From a checkpoint of a small image captioner.
Training: nadamw at rate 0.0026, 9200 steps, batches of 256.
Data: trained on flat shapes of many kinds, plain or patterned, on busy backdrops, 195000 training examples, 12.1 epochs.
Rows from block 4 of the text decoder of a small image captioner, named by matrix and row number. Rows with one number belong to one neuron. Each number is 128 + 24 x the weight over its row's rms, rounded and kept within 0 to 255. All counts start at 0. Numbers have three digits each.
After each neuron's rows are labels from the 100 texts, of 14848, where the neuron reaches its highest value: "tokens" is the input token at the peak. Only what is clearly more common there than usual is listed. The data: flat shapes of many kinds, plain or patterned, on busy backdrops.
# fc1: MLP up (decoder.blocks.4.mlp.fc1.weight, 768x192), inputs 0-95
# fc2: MLP down (decoder.blocks.4.mlp.fc2.weight, 192x768, transposed), outputs 0-95

fc1.361:097167153189106127145166116132111129104098102163162116142153187133134138105136198113158141141121081128171128102088183123134090162144128163106147128137125103138161166123081113109112130137154130116144142132125132085113188084103150178109157165132130159122125185138172158171120118112145120104
fc2.361:072150156155087146150159112140119152147120103129138086099165192130160168104142131086135122110148103130155169127119108132147100114124092164098110142156141145144125143134087118106095086103147181114114174143161133101114142109135145144146147154188158122160117161135152119172088094144181129092
tokens: "a"

fc1.529:119121124164179121125117107121162113146096102120144096157136119184131089108137119180110069103154134094146128115094160118132141142134129140137142134143153094102123106123119168144118139134126161165141091086158128124100140106133134117132138131123141171127128133145159133163154161117137136094
fc2.529:136136087106138122139081100119129114148124098085141120138134158176113116127137105113103088110119139075163139114147149139127104154126142133120175120116128117108114109150118143172146112164142135102117100123139158082114111148161135158109112149147133147127125108128120166169159133144139126077
tokens: "h"

fc1.192:095130121113150097122092133156148117071148106153128090113137129149120119120093103154132108159127096098113122118137137109134131164110117156144172157132106105147141186165156131164118190143119164121131112163160167135141154120136136145072102131089130110088136128115125108134140145138157082123
fc2.192:138094136129130133119124140106128099133136132152120123134140167105126124149079088149131129129133085107163150118141105149120131151130159093091135111150141180135133139116124126116099128073123129113133122128139110131111196141115086081146124142141166156128121137132176154118099108121176118142
tokens: "b"; "e"

fc1.744:142112134141097095100116145109134155123114124128123154138072105141121132155100171110093128078148180115156139158149116145151141160129111165147148128160144140131136126118124114142109177134138155123102150103132096097136162086112093122148110192140138143115111107152112151114141106189123129146
fc2.744:093146124147130126096101112117084111137152128122132180097141103146168130125185173142138094118145132110167120123095115173112098150132099126126155111142137149111202129120100147178117147120126106121125135133122059127113141135095136158102092178141142144123141092147108180110141120172159126088
tokens: "a"

fc1.739:082094136145152099088162126098135132168146092109160152165134163143125080156104093124113119074137113124161115122161113137108103117169150136105125135146139128187077100095151156152160108113093157106129129120104109108132107117111085153109134066133182112146157100142136090120148129172177094147
fc2.739:131109138093122140135155109134112146140148114136078150095085167111126090104116128139122136166107164128104115178152091135105133127080110140132136105151126163112148151126143137078102101119176136102122132135103110137104168153146163140151101102172106113081116116145096156120123103126139140150
tokens: "m"

fc1.427:080120129105190148124132119138107087158071099132115130144135101114116146140154162094114117118145128130121137091125167124157123117167071121176067147115139121094152146126128141124097116159109155108157108078098133106145123116180146132156200101136102159099124113114112148125140128168147147139
fc2.427:092161089077133193161163100113061109131121109105125102128143067126102130128153150124146155158138125139105170125145175131137118130141117121123137138086145148103144150122138122130084079141126125105155103106093126111117119123165123135112145118145138161138135137139087122125123142147167097152
tokens: "n"

fc1.297:146118163118092115112148166089113089143062148143156068137123165130133119103135111151146116115133114153148100136186137177148161128101145157176117152106131117139115115118116125139141172114103156135124097129136123132180174151158091131120175124109126086137152173099149109169149110112123077100
fc2.297:162140180103111142127153145087122134101132140093127119133124154123110083134108105160133145136117138131123126150124071161147167094084130109157125109086143137150160149115093118080106117123140159101109125111117116133134149147140140120147119099112132129119095131143155145158110138085104107161
tokens: "c"

fc1.629:123113116168125146113141167096118116143070153154113065186140122136105119090104106146127135109133130166185065167125126150108165111103162159157112123132132120148137134112110133157127152157129162104125124101134139136131187122134130114135151165133132082118129148095116083135130141134138133151
fc2.629:140135111127092137148129147108111110152126140103134107174120154180088116129139093142125125164118123120151120130117101153124152081063129145160125072121153154129180081154111124097134114153136156122110122151097086127135147135152118144153124148112124160168098156152179134124110114136108098136
tokens: "c"; "n"

fc1.450:169115102124090124111076139168140110061117121191095097108119131140113088122093119137142111163170158117103145093110119120163099118117144155110138104134128127124150169117135184156111180130121146149155125134159124132148127107137131129092105151074145135098143140063139087107156146133175096135
fc2.450:134101146136130119123117137148124117099155090193126145085110173118095105126098094132124095143135128107098175088125087137156152152117103118123133090172125140156120132098145125118115161103127134114138136132150103123162133118118096087119122107113185165125141157067151128117140147129152112137
tokens: "b"

fc1.376:126109125136153113159108148076187112112106093134117128166156133179138106108117087125130070075150107091109118108098153083120105152161138142127112141127131078156087120139170152168131140135124133136131080125161097087129166130108116142085145135090162121101153132130173131154142144168165109120
fc2.376:146106110137110123123071149117113145090118098153134111126119142145079133130127108111104083107119104106118141096156103118152124187124110155105122129136142133141187119163126155166071143128119133109170107110121122126115122160152106126135109134112145176137168079096147165140168107160121156089
tokens: "m"; "l"

fc1.320:107125114134140145108128135097112109134147100130110112130144130159127075111113097154130106108119116113145126131162185148142149145112191140146129130107133126201118167143132128154107116123144125118154130124119122089095170138125108096159154108139085180119119134144150144159150083104114105107
fc2.320:103123133137117084146116127172117189106128098125091145124130140116064120118131105114091155141092121093121088114130102136138116100126104165111141125123075165132091166137133115147132178100126151130090138169135129168174123118105149134082111176139207099117159139171124121104127134133160126148
tokens: "c"

fc1.763:137126127097132092131129140106156120097115104153138141207097130152078098160134137105125077124116112115115163138133139106120125174110169127134119139129125104136130143124179158131124152148087165111140107118164100051160138099131112156149119114075129134126123123142148155126160150149165166125
fc2.763:113108109091147128082111150107125129159125115097116109142106186137115100155139134105129090108124122110148157100140147111106113189115150109130117144136147124122095094130167141151160148104146134136131097118125126086142154080101114118136135159136137134122148127152144104132173132171190122117
tokens: "m"; "o"; "u"

fc1.578:113185131094144110143123137097143146069110126158143123155125120140123124088149141143113133139122125115130113136100137094127120143148145145140100116103116110071110181156081104134147138167112168148113141142147092105113118111136147117080124125112157148087121111149091154142124112148152122120
fc2.578:154122125102137147146115101156087122156174131126115120109134144146097150146105091120163121147093135107137118151161171116107090148102105132108135120080142152120073161123142143116154146129128101170113098173149117107134187140132130139151122154175139150106125126167145142140139090115148113113
tokens: "a"

fc1.446:123135136165100139130114123151133152132100105153086099132127117110099115138127173164166136073108143151127119157134133188146114118152136148143121065101131118129125125162121140153122125137144160084162117137139119135147142114120140123129141169121144118128142114102088123121141110152150131138
fc2.446:166081135110129161136116156094093123079141157116106145109113131125123158173118154119155119153123108137113088129138107119127080116139101141079093139112131118152172166135132135105136173157111094171082140111136119090131153155149161108137141130125141130125121126095137142126115128121069143117
tokens: "r"; "w"

fc1.331:130121102173082127135168130143132128099072172138135166128155109152121127122132149122113092154155159120137177136092143153157114115135138097112118122136141136124162164089133160117144132119162105072183085128115136076168162088118139144135102163098086125160152151106142143103138150150127101158
fc2.331:133134111165073104132152125158090163116099179167098139107135065169152098123140139099127092118095166139092156154103130139132117109165155120122154092127129130118126147104143150164123130155135096072144127108123138125148101096141126135097148165117128124128132123150089091129140135184142128119
tokens: "b"; " "; "<end>"

fc1.357:109125139124112146077119156102124125148131162169148161116103145138102145145117174092128154077190142160178139073134134145159173118164156125115083100124138148136091125122099114159093134125116115133121103131121102134103142134133133102157120151148146110144140100102156135149168155153114108164
fc2.357:111119117140115165068116145122150139158130121154111130144149146102128152138151160081134157082179129146163157094130120136174141126132143105097135094114097169166108112115111098159093136082118123102107133140121141122088127132139142088136114154139166118160166093106146145152183150164098120171
tokens: "a"

fc1.344:137182104100110136122139147149156120114112141169149132101119106132100149091088151121159099122115118132137166138126140130156154117152099115158122089152154115108103118147132119183173167134147134119130148077145103132119124135142106134156130147106126093120124133093125112133158077115112129119
fc2.344:138141081122116134148155127125111165089135144123118176104144090133148136136121154121153113167154168104146176140104115118113126095124118110159137107111115149120142144118128102081139115134145175088109151105174127108123165152120116100116136117076166121143135097141151135117072098110106133150
tokens: "r"

fc1.532:109122135122122106112136133101157146136103146150181124149111129134118133142102109139135125071130180125114145095097116147116106134132104189161070138107096094131138102169130151133129139161034176119142122080123119147141119097159080093135124152116141142140114095113124107151143088142142117133
fc2.532:144114102118127150117138088110135120152131101140111090138139101094100129133125136121150126087130118119145159151118198122180156152135144101106117101129143141130136126143134093120078123089134170104136138104144112164077130155091113129148120092134103149146164124119138163114129138133109100115
tokens: " "; "c"

fc1.151:144101102115174120088100123121130128123138109130118132122116148127095124143114129176096130094160143171160125119127145111151106166090106128122109137175141101146154101121133106121196146162169115179115145080133129151129129124127128140136165157113124126127111137121109124195136145176117115121
fc2.151:151145133108131120126112086164122144135150140106144070121116118111087143127087132139116166177155153134149142114141112102124153096077097125100123137127138147129155140122120099125167138131127150149060160107106139143137145079148089120136110119098173100116107157151106145118090152144107126136
tokens: "b"; "p"

fc1.592:106132162120127115130164143117151130108147087132111116144099129151129129098134126077108125095123151134109105111119112136126154138197096210124104146147120126133084144148116112193101117173149140126113138120112122139148165129131092115099171129135137100112146127137129112161138102196133139107
fc2.592:096121113093086141148140112109103148101108103138113125131136144115102156181115138123142122120104115110101172146167080172093090124133133140137134104090150128125145150177115181134103088144089134111107162114095115147142132119156143112123141153163150115137099130118084135125144110146121166152
tokens: "e"; "p"

fc1.395:117129138144120120137105118148107106163124093159158174133149111173125162089110171135128093157166133144182177127110161140151170146128125113162126104141144118128117113110139118166126124169148143157138122115114116124081079103147116140119178120093093142123098160093125108182154141132099154109
fc2.395:068124134091146125107148121126120115114162111107111119155082148148094121136111118124080150133130129088093083142125107169113067129153128129125162124109118131134159156145125154144100123153105116116096144119145125134152175128124136080146111161174162145109141128156126151134120141146161152115
tokens: " "

fc1.678:122112126086154139116134122136085065123106106123119136148102131171117133143133152105135122138127134170112122104156163110134092125153087143167075157115150102116165112107127156141121116159124100114137075123121111097123163111167115153153186115151120170106158116157106134131137127146179106105
fc2.678:111132112085168159139163110158086082122097110096110137140100070142081151120167138115119150151136140139120154125131184111131099133140131119129129128081141155110123154094156138134092115123118100105154084111118115090084141100167153115109141130166125164107147132135105134114124127128165111139
tokens: "n"

fc1.83:119133132111148151132129138122171117145117151130111116128118131126082148191132148092159103134135086115150136130118114097096132140108115147150087159132146142117153130111126147117142136118098096143108126109134133083087206130151122123167116116132103123144099122123115185120132153119119157127
fc2.83:175165118179133130136171134116136173117087109113146134147162133099136088133105087120128132128095129133102063146147126138108109134119097132089170172142113127120128130126153127135157122143153143132117146138138119161132113164087164133117100142121144104135135146161119061140140126112115106151
tokens: "e"; "l"; "t"

fc1.676:111095124128138136136128126141100092096086120125127148161095123173115117125149156106133117154140151192110101103144176126143099130157097145139089153129136106126163097120144136142120111146121090103137075145124100118124123108172121157136171121124136166105140117149096114106138145137202111121
fc2.676:113136129086166162138155112145089085134101105090111140151112068152091141109158138108122161139146145144123154133126187131145100121139118121147135118085141149088114141097148140149091103133122112088141094103118107090091142109177168117095138136173131171103137137146094132132141125122169117144
tokens: "n"

fc1.299:089179175113153131126124128120153106104136090132126083132096157123113116083132127124121127097123136123107109136150113138124112135161127143159102123116134129124114126168116121166107098153129141104140142152115113155148110105156099144126129115138135107122158150131115104136142134182169179106
fc2.299:161132104148106127156150135110106129131143137114129150153157135127120129142086127100119141173148164119139176129131082116104162115129106159094122124124119165143120128107133154104139098145118125149088120131130120123097191140148134078180120124127134154157098111092125152128101102109114116159
tokens: "r"

fc1.596:134140159096130128098086124114135120112142171181117117090116121131117134143104148132147141129153131124133154063152122106175143101135123127113108128091130148134114156145109115146084162103099128117122091157136135164123170113130124117149096141097157105129184111091179145136166146144161106157
fc2.596:141102131121118117084110123139122150110151124162094120125134127127100135136118141116136164107143135141124152088123112092179139181124126124098154132098116142162122134116141116166117157066097131121130105115141147143087153138151163080131145142111181162123135088090138124141138133157133126144
tokens: "n"

fc1.424:097171108128168154115142132101123093148123132150120085133113104153071090111115127140132103122116121136158154148158159122105141125168173105125089137117157138142160097124110140167148129171108152110153075111092122120117152101160086152148151094161131130146127157070154119126156149163155134144
fc2.424:139118131100115114091140111087144132110145140113099146125164128099151123104144146117128153127124142134099138182137099108134142092140143140088106113141100130102155137143119080110128122145113137130138160183123134107112133154145137150124155160152124139140158145132088120121100157117112125129
tokens: "r"

fc1.186:153160130138114175145132162114126111098056095142138115129097163115104110108062131150148123123157096153145148130125146157128146147163145165146142102134131129139116179164115147165114157129118113126134142101113101148110141104111115133098123141165085109122112175118161141119140099148120116135
fc2.186:168126107153072135165154132121149101123118141135147170119127128133114121158100112149129117172140097168098150143128124149115149107134083114123126096111114149145102134144144104117122113162110090109137120135129139140082120129150085120107113096128125119142096161110140114151122162129067155162
tokens: "m"; "w"

fc1.459:115132166129176121136139114110144080100101138121110130153125098186123140114128143141136091137166159098136122144116159094129151135136116144137073105142142106156134095151125133138148146139137147157149148106142122107094156071173105111170189138081118171140114149148175163186119099119098131107
fc2.459:101135098115112144119127112123155150148120118133141118106113140133140132092145105109123135148131070119164113149154103167133119140088151112125135166130135152100143149118157132150100125095144124088136140148094137129118144150102131122111097121157093107131151133103114139090130167182158134156
tokens: " "

fc1.677:137104122057118108118148130088166121124078099168127117153104161138092127109140130114142101110157130123153157153155132113096157161128127154131095107148161129125133126144166116168130137163122143141111087136149084074091166114135093143140120145095142153124150139144138152150146146135140139109
fc2.677:144108120133139138121123137122101123161102119095149122147122172152096113169140128114108093143143121110152135111138141129112147151109109120123093132139140117148115096140138130151146129130182096141082092101121128098102149092110077124181132119124116148136131124154156117159176116120132147094
tokens: "h"; "f"

fc1.760:152116144133101150127120142127144113143113140130137179099146166143102149154087144129163128151196111173142134152116111158121090164116099113164112110143165126136145146116144113124145129159116082150133137134122138108090146128160111111101113113108098085129077164072107125131134152111130143141
fc2.760:155140102121127143176111153113115080134096175085126108187180091132100159147153062121138131138150079145142121092145143122107116120110099111110106157138129159154157126132128129144107100146097121158105124147125123128070128142135122093198107097129170113134113138090133174137129090123111113151
tokens: " "

fc1.264:078160161124097126099150103126111113136125135140152086150126158145106128099138117119127128157106143150124116117187116162120116118113159169167101167078129105149118144149114159151148154138097169114119130148106129133145154154179113109163140125143121103135115194125125086133145098122156093103
fc2.264:167103151162133154104183135095120113146133162072160163132166135111139118167082130143120142131145146143144119109119131152117132104110151101120094128140181121146162111090113166108107086139141126136140143093126124120129163162142113121164118103123113127151077137112143135166126158097118100143
tokens: "c"

fc1.325:114125126157138112114138114099111143121104136162171124140111143134128102144140190137133137084134172145107158104172127159170131149146113157134142087116123135157111139155148095153151120137140137105154121094115104132121107128120138105111163113134151136117135111094112135146165125127102092139
fc2.325:143121153094135119149139107144113125118128083080079082125133141093113161132122126095191139171091107090139123137126100095123104095162165108140129155101157119114145162145130159133096142137147147163128108134127159105123181129119175112142131121177132132112137130153121114105102145105126171125
tokens: "a"; "i"

fc1.429:096142127117165125069083108138108099120146086133128090148088129165104117100127112130097135135129142124144122137170146083166132154142159129116120133132107116177138134149124102141112156134149146116132132140177117100089133131147091133192129121142099165109133128141194181157137102109094119091
fc2.429:108116115109104113116115112125133198098109102142164115115161131133096145131169149107162109134139092127111107138165091138120109167088104134148156122120103141089117148173141135137128159138130158149127135131129118182149088124146143110079140165124133132158139119125072120120147140148171140147
tokens: " "

fc1.280:128131157122107096108136188124131091140114111144143105121099199142113114106076104141097121106129106171147111131140144185131122137105125141144129119150153122128178124118122167149150147139115127109102090116119140158151151119159127133115160138155113077144120144099140113147133136169141101139
fc2.280:154121145103104120124114172098111108115128149110137115141148151123099080138131110146140120153110149112119116125106080158121162077109136120172142107091156151137173159110101136106094113095130133091118115114130137099148135137161125133110111098136148143123107112136152109108105133082127116151
tokens: "n"

fc1.23:096161200100111135100134147117126080159136105139140086140071149141110101095128100149115112130124122140148114132156106187134133129101159150180122146120143137152109124157109144144126126138094166130116131141120150134146119095184129110123157095151118087123105152111118101164145101132144130128
fc2.23:169135123111098160113163143079086102135110117124116148152143145133120112171123132143123113146156147123148132138122095152132159097108126118122112078112146147180153124096096130103088118130137121103130120101105083099130162134152154127164137129137142142139090160127159127150138084120091112149
tokens: "c"

fc1.708:150083164132133130128127161166123117125119153126106129122150144137084146181125149103138104150145105113130121130127108097113109149111100153106127137149188123111170115083128156125155173128118071187107088152128133094127178132169107122131135148125104120150101117127126147116138155143101144122
fc2.708:157147089113110119118171160092097116081070143142160112169138143125114089133154068102115123108085113144109134141138145115139108160154120111059168161159121128152129128145174140131133128126099141103149110130130092134103126120111156156148102118121132122150167121146162082122142105157115098137
tokens: "<end>"; "a"

fc1.686:163132151171135135135100183139155086149078118139129126125168124107098125151120116136129118092162105126164144109146135117164171123195102164151093114166110140161091137133143123118122132121111124179182131109116118124085118072154098126119138098102087108143131126089146100141142093164097104129
fc2.686:146134083125101141126103168120115145133112152138122145099156140116103158161137115117152109162143090165110138111125117136152135157172090138057117140113077183177126115106154104142079137135101106120155133163136130094103127119116103150072122138115144105133131169137122116132144107132074140147
tokens: "h"; "g"

fc1.399:149118172133084108132127152145130095129127105153109126142084188130109109109051118157112105110153091131176126134151138198102116148145144130110120130169123134122117131093150207133165140141135123147148128109101090113167140073116123149138126139120122085132150147107141126148129157131129087125
fc2.399:118111139166101084135091118138165098118155121129133136133124153166098136112151114115119098155120123121133112121128110108128149090122115127138117129139091170101135119125134138177090126105107159111142082171150106110126137132140123147128106119122103120126165160101123148095150149139159154124
tokens: "h"

fc1.304:144113142180147083107137106110150122151131106115159114142135207151105098145109098085126102087132146106158132107169135139115105141117136167116125146119155133150106141076126153123129116131167139109129092113107107150109115115120107156098121112109137149150117127125185099158149120118168120141
fc2.304:133114163105121107129158116112082154107138112130154144091138158126150108117116136117123129110098140103076126140141110134115146163117081151122133134136108152125130153173157134099101077072179076167128133109131090165127136170114167140091094122173104152137126141177114116145136090104078111131
tokens: "m"

fc1.632:133169141130137131108096117154121116153142078128118084114087117151129099106137127132161116107126160123144180141119167139148161134153168134121127109099116135139110101137122117160134141132156136104163105130145140116144126084128084177123153125120086125114173121133143100129129130116088094094
fc2.632:147074121118100087087115122140106134127141163080099086091159088134165130142146128107128160107152114126135124109172100124141078136093107121133137144128131124118109069105118132164134156110116120139137124099115105136171108145135135139090121147129148100138161128130135156143132126202139132106
tokens: " "

fc1.175:128128108161165170102164155146085088102105111150146129106138153127087085099110121127114100157097165094146130128089129143176158118119117136140155101110165137158166138081090110113120201138121158124119115140095137103135125127181104131080164111117122142138103143101179098152167098134117111106
fc2.175:149109152143137143051134106149086131109142113119115094105117145130098104127161180135104145125113170090138139169159089137153133103088153138119117108097131131131154154132102114136106176143147162109114114129105137126113112147173171085097150141145131136100069146124118111157140094156104145127
tokens: "c"

fc1.458:155161133121109165107117191103145141092087103152140110158097136098110113127100123136156145137109100183138157087138155120107128196150146170219142138128142115117116121167128128173126135155147120124126150101164127121097136126119122152092113139144105106094136129124092126139135100107112104145
fc2.458:121153130147141132096147097107158136130155133129142095146145094102128119163128134128134106185104125114102127130167135148151154155107106132187163101075142127129084105196096090093128139123128097138128124120123148121103102137151120096120108103125163131120117118130113148168099099126081152118
tokens: "a"

fc1.257:096135117149131125097127167127113122136119118146149156187116100166132129169139114151116067132144076101168123138140118148119179133134141121148171127164159093120138083113085171149178168135087131130122141108128091119133095126114134102112129106073149145137123107124127139131127171121093096119
fc2.257:068143127120108091120139070158110099087184126140159128118125123166122148103146140140138157184154145130101112126141087154128103129166134137131112099114126120122177142145100125142062118148132126161103177125122094169141106155148096097145121135153136157109110168108122120182126133153139151105
tokens: "r"; "i"

fc1.408:126154111129132116140080114113203121142103143131145094138103128181110144145128115118147100112152119128154125124179178133137116150169128177143060149142106141152117122119150151164143132140106105122131117141148109102103121063125067111150123119112127127120155111113157123134173114121143117061
fc2.408:173191108156126129125132139121139119140099112118129148093169164137137141118135131136145099141142124113097087142133098110095178174105064123139149138110113153118138119123158116104125112150145123144097085152167132143126097163131168163056141138106120144140127192133136079178100143137121141115
tokens: "h"

fc1.705:130097134110137130082168114088159073173128133148116082157142098138138117146122142121131092157183133106143166171135137143134159130100166109085114116136146126145094131111137110146109122112087162112131141120107111116069139123150117133118145112148111144165119155117142136166155140100143159129
fc2.705:119123104121111120125159123121123184136096138129145101103121112105143130144161135091131160153096107153082107137130091146114095158122115109120153150153135118142147115131155147141130141137116117087159145132142125122204097138090103166110135138105111108137143160144104138065144131193170130130
tokens: "f"

fc1.669:141100142140143131145152133106109139114091169116105104125152116087112130122103132109099102113118103107129099095110126085108110127150114152098062175141166096152106128088102158176129133149100176125130142105121146127180140120154103130154142173132144129107105136123111126137160185151109154122
fc2.669:117151054155117155120129117125086096105108159156106122114109112139108155109139114125096133172100165132148142120141139106134130111153093137107121103132130153191137100133084117107139091136091133109115124123113130117099150122182128143205164118155152160142131130094127168137113123164089143118
tokens: "b"; "r"; "e"

fc1.107:085142124150120125111153169110113105147063143153167073147133134143104102118128123176101101124142140172155092159146125164121156110147185123143108106124147122130181097146099136125153136147118130106139115125115135117140167123148119126115180156144129101158120168112125101124123101125157087155
fc2.107:148134158114102120127145135084118118123103132109132113176146139154123086141141114146138129140137142126114085162128091153110145069109159122158088080107139115144185110154124114112131117155146159103139140130111101113135153145155139156122143134117141161157109162157143130103119112107120099171
tokens: "f"

fc1.172:174107103116100083119145161132120122110125158122106090137129102142119137191105146092125069149114138125130124182145099116122098121113113136100138126145160117137162113095135183155123140168147099140106100124152102110135162108138120124148116173129132083141130129144141104135153132177101159073
fc2.172:108082113107096096134111102144126136146168170123151126105140165114165110128073132148112132148162101102141149129119101161146171077142113153138152078133119135114101145102142126152156138131128127119113196142079088150156162118091084125101113154186148147098129156172134126157116156081153100104
tokens: "<end>"; "w"

fc1.72:143165113145105115149086122164158133131098123138127091102124149129126139140091106110109077169124110135156136104100195150119091131182130166119094142134096151147121123087152174155136122119138081089143120151147132113151089095095109132135103150100127097142179149115134091127147128094152087087
fc2.72:136164112161098134147111151110121122122108099129098162113140164140145122114133113096129118155145106127099101160108107115118156141115081135140125127133103159132152100126197100188100125137137134119111094162151104164120097190117155152079151146104120150118135176145141085140126132143143143124
tokens: "r"

fc1.84:118141074130118151139133152114160124097086114152158127127047145135114085103127119146111085094114147150136148128136139164155146150183180139142149095144112132134117143174138123140108132170140138074165134130144093094136126115111106152094139159142148103101131151134121115135146118113140117135
fc2.84:148122130089134118136077128156096140139131074123113170116136100170117166133161161090117097123130145083102131111112083157102111128128134153106129123137140119145151124119106183154129148150136093126077088128123163130135096137149150159097113131112144116148120068105101121111153121163134171103
tokens: " "; "r"; "p"

fc1.228:115098108119142125128138110139089078105094105125131162157102107188113109133144151100105121145137144176121097106134174122160088132153088142148102146119126106134167117098132140136119122156113097102134075127131108098123130115170143157127174111145132177095151121143096126121140144136191112127
fc2.228:111126119089166158141157118145082080125097108085112134155110072145096145117175140104120167143146132139125151116117195116136091123136113128128133136087139158101114150099147136152092099125124103095141093110118112091090142106170159127105133141179127167092154140146105144131132129132172112141
tokens: "n"

fc1.469:151150113101142117103116116133137131096135131136171130082116106153083138126121142130118099110134121127171150134117144097149140147117110131116096130159147095132110096150125115152199168145149150155126143056155107135124117140111125138154183127100125126134122134110119105167133111125137125099
fc2.469:120133075094114138153137124145092162108153132092100127082132098107121156142098127114147146156140166123163176126114136131150144074133097108136138133092117156129144138131130094104135126137134170093090161123142166124121149118148112118122152115087176098133128113150133128146083117124113127124
tokens: "b"; "r"

fc1.174:147133131155097130134102219137160089132117128136143120121171139139085137133105126121137125113135082159168154140148113127131154135176101147100101130169124149140105122135136147126144146120113112143189138144127119104097130061140081168096103129126081095144127159100137118128129096147095094142
fc2.174:138139108137099104131106165135122132120105151141143122147158144146077145140136112111121106131123093166114118115123113112094116166163090137080113154143085179138132124115156142134096139146101130136157120138138123096122126096140120135096112125134114127153133159101122117141146124155099139135
tokens: "h"

fc1.359:169100122144095124139055169119157148112060106159150134118152114123117121100145119136184131115173096200103120109100135145117109167110118151149106098145113096136147112099179126145147132182108141158155142116156119127163091137115131138098156161080139121120117149097099096101142108131175096153
fc2.359:141128095119141111085149128128143140138142155122117101108121135098105141156129144142128101145098082093139135130189097164130124133116122108083145114119136187134107103131078136101128178115152116131118136108117127138163116155082100113095094161150158104137160142109129153118093090171124131117
tokens: "a"; "<end>"

fc1.728:139155095153088122135123161093138143113108150154167111121123144118107123088073166163150114137149102163179158136106144138134158143156164114129156107090175142121106111148147119171153166148150140110130135103130099114160143117097127144083138182132141098120117161093132079156128136116112120119
fc2.728:123100099118115128141131135094086118129116126101109196093154122103155148138126135118147149165126146115119152155097131155091116081150122095128097099131086154133123124140148124112134088146145145116114152133203120110096186144120079096128148114112172147157145147167135123147137133082090145123
tokens: "r"

fc1.253:105150107095155137133116146124126088124140141129124116125039142156120098097128108120117134127118139150137132130160159084175124127152129120096111144133098128146124151137148091117144135124131122094126134118146094100108122120131096160172117103150102119093144130141179187074128137129092091120
fc2.253:114084144146112093086122101121139174116110113094138139124161123115098117125184138128128159098160130139105138132136110145150115165104138139175153102110129118103112130181144101146120163100096157128142134129113082128122094138133144138082125161156143154165137121118073115150124150151115134158
tokens: "n"; "<end>"; "s"